A small image embedding model, trained from scratch.
Model: activation relu6, depths [3, 4, 7, 3], widths [24, 48, 96, 192].
Training: 7600 steps, batches of 384.
Rows from block 12, named by matrix and row number. Each number is 200 + 40 x the weight over its row's rms, rounded and kept within 0 to 999. All counts start at 0. After the name is the row's rms in percent of the matrix's.
# convs2: project pointwise conv (model.blocks.12.convs.2.weight, 96x576x1x1), inputs 384-575
convs2.8,106,259,190,219,119,126,160,192,220,242,257,161,285,176,210,229,183,185,195,146,214,207,187,186,199,193,243,215,235,192,184,160,201,165,240,191,225,207,141,185,244,188,220,154,198,266,202,141,239,206,170,218,165,211,224,197,114,192,251,236,230,207,197,247,83,204,146,294,195,234,192,267,204,237,200,161,246,184,191,197,306,198,179,253,165,198,190,246,255,184,200,192,191,188,244,177,203,197,145,203,209,179,238,196,200,257,166,238,152,188,152,193,122,128,174,191,181,168,202,196,244,203,167,240,243,178,195,217,205,222,182,221,269,159,170,188,157,170,217,249,271,260,210,245,204,192,272,228,214,199,228,159,128,179,236,211,230,202,192,220,233,192,169,265,245,152,185,229,230,204,163,166,242,248,196,205,232,170,223,211,129,138,206,224,145,112,157,200,223,258,244,176,57
convs2.9,098,227,242,231,231,125,129,203,232,239,184,189,190,224,143,208,192,132,209,186,135,140,169,233,135,211,170,199,182,157,238,158,199,187,131,180,254,176,167,217,119,192,225,255,193,186,166,223,219,197,226,209,231,225,236,195,178,229,171,202,187,202,188,170,174,218,242,255,200,57,170,128,197,210,287,164,124,225,198,207,132,242,120,161,164,188,266,288,238,170,148,112,147,211,180,259,169,237,212,245,136,281,196,207,169,171,181,276,240,157,173,183,203,233,199,182,134,251,203,214,166,141,185,222,221,166,266,206,180,133,181,187,194,172,174,161,106,172,271,177,176,154,189,190,201,237,160,262,163,192,183,169,225,170,184,184,265,238,237,141,132,155,231,275,204,211,182,125,186,231,172,120,213,209,220,196,262,241,252,255,94,253,177,186,202,236,221,211,182,181,221,239,279
convs2.10,101,185,204,105,146,231,125,168,247,169,175,135,215,249,253,280,191,191,279,173,205,240,204,219,240,225,293,253,219,248,275,211,297,219,231,243,190,243,164,192,153,225,216,246,169,199,205,153,225,235,170,204,149,217,191,198,225,176,207,165,203,281,215,220,253,255,163,287,212,259,194,167,209,231,187,220,141,203,214,190,183,202,159,201,227,187,255,215,183,160,167,235,271,165,223,195,209,179,201,152,237,220,201,267,217,186,199,178,202,172,176,179,244,200,195,161,195,178,196,199,231,215,219,233,179,228,155,240,174,190,164,221,166,192,238,283,232,182,223,192,195,231,276,216,279,224,225,160,190,157,213,192,193,197,248,253,216,205,248,216,226,222,295,252,250,196,153,179,227,175,197,216,163,214,273,253,193,68,230,185,210,216,183,226,212,116,94,275,212,201,241,227,267
convs2.11,103,197,192,208,237,179,202,211,143,90,143,116,246,245,178,154,173,214,253,189,206,165,173,174,242,188,232,137,180,165,195,130,199,168,172,217,170,161,212,229,245,211,174,214,222,162,182,207,164,214,202,199,140,213,263,233,179,260,169,129,275,128,185,196,189,186,183,113,228,168,253,139,227,216,233,197,132,168,186,240,237,184,170,257,197,174,146,145,151,212,260,223,185,201,122,182,170,194,140,333,197,180,203,148,190,233,219,144,167,219,235,249,196,189,177,215,236,140,197,218,256,218,243,179,217,228,161,227,195,152,213,144,129,223,297,238,227,219,151,139,169,193,137,257,249,156,192,170,183,95,174,184,229,231,255,265,229,246,207,160,227,185,193,180,219,154,236,233,185,185,141,126,173,235,181,156,185,209,184,200,312,168,180,190,166,226,145,248,233,199,199,210,220
convs2.12,095,233,195,135,160,240,145,164,272,163,231,152,145,192,252,185,240,218,199,223,234,155,230,200,227,209,153,159,169,208,257,182,163,198,253,198,201,182,139,172,202,165,175,177,216,254,208,243,186,218,216,165,203,201,205,185,237,207,259,178,188,186,200,185,236,174,275,227,173,173,157,171,153,228,172,171,233,177,205,182,157,230,209,148,123,196,215,204,199,193,239,159,155,159,155,167,189,198,212,296,152,160,279,130,146,201,272,121,187,182,179,219,243,198,231,160,203,180,201,206,209,264,231,203,202,142,239,210,242,275,180,182,244,160,197,189,200,215,189,236,257,239,146,159,262,230,280,168,169,234,133,156,237,191,140,227,159,214,126,174,138,183,171,131,224,211,235,245,210,163,142,280,196,210,175,198,166,218,180,188,277,151,135,147,208,200,236,150,237,191,140,193,210
convs2.13,100,132,195,169,174,146,195,152,111,208,188,181,113,253,181,140,215,220,250,227,156,166,228,249,180,211,193,231,210,168,180,231,136,181,172,206,179,93,213,161,174,198,181,173,265,216,143,197,171,200,213,202,231,244,144,207,179,239,160,235,166,215,228,175,182,184,192,227,233,249,196,170,129,230,244,200,151,221,184,226,170,142,108,273,181,233,189,195,248,145,158,169,201,245,176,257,237,205,150,222,140,180,203,168,301,242,197,240,204,172,215,250,155,171,233,259,156,211,193,196,191,176,206,299,243,208,171,192,216,160,218,205,194,249,248,209,185,205,182,276,238,229,261,158,299,185,272,202,126,157,236,255,203,213,164,232,100,207,177,208,205,193,214,174,223,209,193,278,246,109,211,96,147,189,286,189,128,216,176,169,202,194,210,212,150,224,207,219,181,208,244,198,128
convs2.14,101,247,186,150,208,192,180,195,207,203,219,244,246,225,218,116,165,237,169,210,192,266,202,176,256,232,214,295,218,286,228,205,184,209,244,204,168,231,199,138,213,205,151,198,174,228,183,128,211,275,185,271,183,204,168,179,126,174,222,158,225,211,223,231,172,210,219,159,207,288,241,206,177,150,229,201,209,201,178,195,200,268,226,102,189,253,195,150,225,185,180,168,175,193,242,151,197,224,153,189,159,215,192,216,160,181,210,148,108,251,242,212,185,237,163,196,213,227,224,211,260,137,195,246,135,252,181,166,209,250,179,179,255,251,244,214,182,156,181,246,192,213,162,159,202,184,212,233,104,245,254,244,173,190,225,235,175,227,206,196,214,247,256,191,176,139,203,197,159,200,171,141,245,127,203,166,257,195,208,165,210,214,234,166,144,230,152,224,281,235,163,205,210
convs2.15,101,244,206,164,233,256,236,218,167,209,210,182,272,228,133,279,205,184,154,231,253,218,220,200,185,217,233,155,176,237,131,160,200,204,164,119,289,257,166,198,214,197,207,232,221,232,197,169,220,181,199,195,208,204,162,222,164,199,322,221,248,162,202,232,237,139,255,165,240,218,176,271,242,231,174,163,241,214,143,164,204,159,177,221,190,150,179,282,187,237,176,210,196,245,200,166,181,172,116,229,151,239,248,178,217,201,171,269,124,166,121,195,195,150,262,192,230,189,224,238,150,185,244,189,258,186,180,224,200,187,171,234,181,182,147,147,240,281,114,168,201,168,209,165,199,268,222,247,146,180,253,217,188,169,271,196,193,182,184,130,223,278,149,220,191,267,166,155,205,257,226,245,190,227,213,141,284,207,205,233,259,212,200,130,264,188,171,196,197,201,159,199,150
convs2.16,094,173,170,214,206,147,158,230,176,195,204,255,214,173,223,196,197,163,165,160,148,192,215,106,162,183,174,189,133,234,217,239,109,218,233,194,168,250,211,205,240,220,194,204,188,159,213,210,194,177,198,201,204,212,207,243,254,140,179,239,240,269,170,207,195,199,190,281,232,191,155,257,240,132,237,189,260,173,255,225,216,260,267,176,251,151,140,206,182,224,154,205,172,184,244,135,166,174,254,230,183,125,278,223,160,263,316,184,181,188,146,189,212,237,145,231,213,188,204,171,176,213,196,255,221,157,149,177,212,267,207,160,144,167,158,237,186,142,248,221,200,229,233,168,184,197,260,227,246,146,225,273,209,203,267,234,270,197,185,233,198,261,198,216,216,166,234,240,245,178,281,140,202,234,183,261,163,233,153,175,229,177,234,271,225,151,116,193,237,171,232,168,245
convs2.17,102,246,206,192,179,143,148,186,213,177,288,174,141,188,155,134,180,180,226,167,137,225,192,206,192,275,222,181,173,243,265,179,207,195,145,200,141,197,153,214,169,200,303,198,156,174,190,227,194,196,231,157,279,253,115,319,201,213,291,208,195,150,175,189,181,266,206,343,186,265,238,195,228,218,117,181,208,175,187,220,195,230,210,211,220,281,249,255,256,247,156,210,165,230,283,223,215,199,101,244,153,250,184,192,218,202,217,128,244,176,242,204,203,197,238,235,246,234,233,157,228,207,291,265,206,236,171,168,224,196,192,203,238,212,228,205,185,194,227,249,281,139,186,145,262,158,200,222,297,236,191,220,219,193,85,179,170,229,210,202,294,213,228,158,205,183,217,218,152,243,197,135,217,161,212,89,250,182,186,170,165,230,197,207,203,217,169,192,217,210,214,149,242
convs2.18,101,219,170,166,186,203,187,149,194,160,189,156,240,238,213,164,135,226,189,161,150,217,177,256,196,220,129,267,219,263,213,170,228,217,187,210,150,250,239,142,159,224,192,231,120,188,244,245,252,163,222,199,221,109,197,228,131,151,277,183,209,185,218,188,238,171,213,248,150,257,240,274,141,134,115,157,313,237,176,196,193,223,183,195,184,147,145,263,179,164,231,238,171,218,196,178,211,204,246,221,238,200,207,160,106,152,202,188,163,179,214,190,155,160,136,232,249,251,217,184,197,300,182,210,203,193,117,166,162,199,277,218,275,228,232,253,150,187,259,218,200,203,224,160,189,235,284,119,192,181,234,169,233,200,257,183,276,171,145,182,258,217,181,272,187,197,221,195,169,199,152,269,181,177,162,197,199,183,226,259,247,174,224,119,185,224,216,257,199,198,217,185,200
convs2.19,101,219,200,234,195,290,155,198,152,225,220,180,147,164,204,180,157,248,202,149,188,228,228,227,183,227,270,226,208,110,202,185,209,256,185,154,269,169,237,147,234,182,173,145,265,325,174,196,160,196,230,288,196,213,169,220,230,240,215,204,268,210,222,247,247,126,206,297,182,213,173,112,278,196,182,149,143,224,259,227,170,229,222,208,259,165,225,248,177,264,218,171,185,182,248,210,173,201,209,165,255,260,180,187,162,216,198,160,219,193,239,197,195,192,215,196,194,273,125,193,145,210,106,181,224,199,157,182,179,247,118,119,178,203,148,192,164,161,176,145,99,215,166,238,212,228,147,146,188,175,180,192,199,178,180,191,162,222,215,220,193,221,165,165,170,193,177,173,225,217,147,204,218,217,204,212,212,257,221,223,136,207,186,205,176,43,166,146,225,174,136,173,144
convs2.20,099,206,155,163,193,216,197,231,225,234,188,161,152,257,206,211,195,148,210,167,132,162,173,234,183,180,170,186,179,280,167,241,166,249,207,277,227,134,282,157,224,192,199,209,194,225,192,214,190,200,188,199,218,147,198,200,207,203,245,161,214,245,224,177,268,200,225,183,200,186,200,194,254,183,227,206,202,147,208,216,228,141,201,189,253,213,225,231,162,201,216,171,219,147,161,197,202,180,119,113,128,170,166,189,237,212,190,165,202,197,263,143,247,203,196,244,213,242,194,239,194,298,300,316,198,255,174,218,170,231,213,184,158,196,211,229,207,184,181,220,177,228,238,288,161,194,149,167,178,147,195,174,143,217,152,219,209,206,164,221,250,191,257,171,211,202,215,174,174,185,176,189,240,174,176,195,222,267,176,121,277,160,259,165,203,157,224,130,211,159,246,182,189
convs2.21,099,165,167,186,185,190,213,194,269,193,228,211,153,223,201,240,152,236,209,201,194,165,274,220,223,151,269,198,150,197,207,234,190,204,179,244,115,234,194,197,188,223,236,236,153,341,192,220,186,148,250,122,158,230,240,177,178,231,200,236,229,226,216,256,152,194,180,109,189,188,154,197,245,159,159,212,289,196,224,171,123,247,330,183,255,208,194,221,201,177,198,211,227,225,189,208,226,199,231,192,258,148,227,215,154,213,178,300,211,206,174,234,239,237,192,155,301,152,160,195,202,118,176,227,185,183,162,218,269,219,223,189,187,220,115,229,244,204,236,189,149,251,218,223,211,258,245,128,180,182,243,152,286,221,202,230,174,169,184,265,220,224,202,172,183,177,234,209,221,205,155,236,212,187,148,145,235,158,133,209,264,241,186,221,240,244,260,220,281,144,127,206,125
convs2.22,097,202,211,161,191,212,141,140,225,230,172,208,275,287,226,164,118,216,211,214,206,219,215,145,195,196,124,138,194,189,214,119,201,209,175,216,229,276,198,194,216,170,238,266,187,148,193,239,109,221,138,251,169,178,146,182,197,174,210,195,208,214,177,205,185,137,193,320,179,171,142,197,204,177,156,148,137,179,230,220,178,152,216,228,229,184,177,178,227,230,249,151,213,223,188,134,179,167,111,185,180,148,247,160,228,197,299,157,182,178,206,191,194,243,181,202,238,216,138,172,233,205,224,189,162,214,204,246,212,169,178,159,234,166,196,211,165,142,192,171,229,207,175,240,197,252,190,169,167,202,174,120,209,180,181,206,169,207,223,175,200,277,167,119,196,234,159,188,243,159,153,257,158,236,226,187,142,204,165,195,190,196,187,218,186,148,229,190,190,239,250,236,162
convs2.23,101,143,215,235,228,193,207,186,154,192,183,241,222,247,145,242,175,202,245,148,193,214,233,185,166,171,100,132,202,173,152,157,175,196,195,122,198,180,226,221,179,139,147,202,200,270,199,192,188,225,222,208,204,161,145,179,135,237,219,196,258,183,156,175,140,187,207,245,204,185,187,186,202,195,217,186,209,208,179,176,153,214,192,278,147,178,169,151,198,244,215,230,195,226,175,220,180,169,228,187,165,212,187,209,177,171,202,235,172,217,205,299,195,280,168,170,116,191,227,184,192,201,256,216,188,200,153,193,189,186,176,82,211,204,225,212,187,225,212,213,220,159,259,276,225,204,169,275,229,202,120,203,202,169,205,181,201,215,197,221,277,187,241,216,178,204,214,284,227,230,213,196,215,191,185,208,195,248,165,229,212,244,190,194,138,225,227,184,200,156,189,228,152
convs2.24,105,183,211,224,235,216,117,226,199,239,199,161,208,166,243,197,269,230,189,181,205,182,214,193,160,261,190,110,178,134,190,238,106,131,207,236,291,240,259,227,248,166,84,160,228,246,237,168,184,153,230,275,204,244,220,164,231,221,199,201,180,226,196,170,212,166,180,182,173,215,209,174,264,230,205,186,180,215,204,192,137,171,185,209,223,229,150,143,185,255,184,260,220,219,221,112,217,180,234,141,197,180,186,166,227,217,198,105,194,173,256,110,190,212,226,148,187,141,234,228,236,275,158,255,181,201,182,165,220,244,228,194,197,213,179,226,264,218,171,190,187,227,210,218,157,214,196,260,260,179,211,282,158,202,159,135,225,177,151,196,196,189,199,135,188,202,168,273,183,218,206,163,235,260,183,119,147,165,205,204,188,248,166,193,166,121,240,209,202,211,255,193,171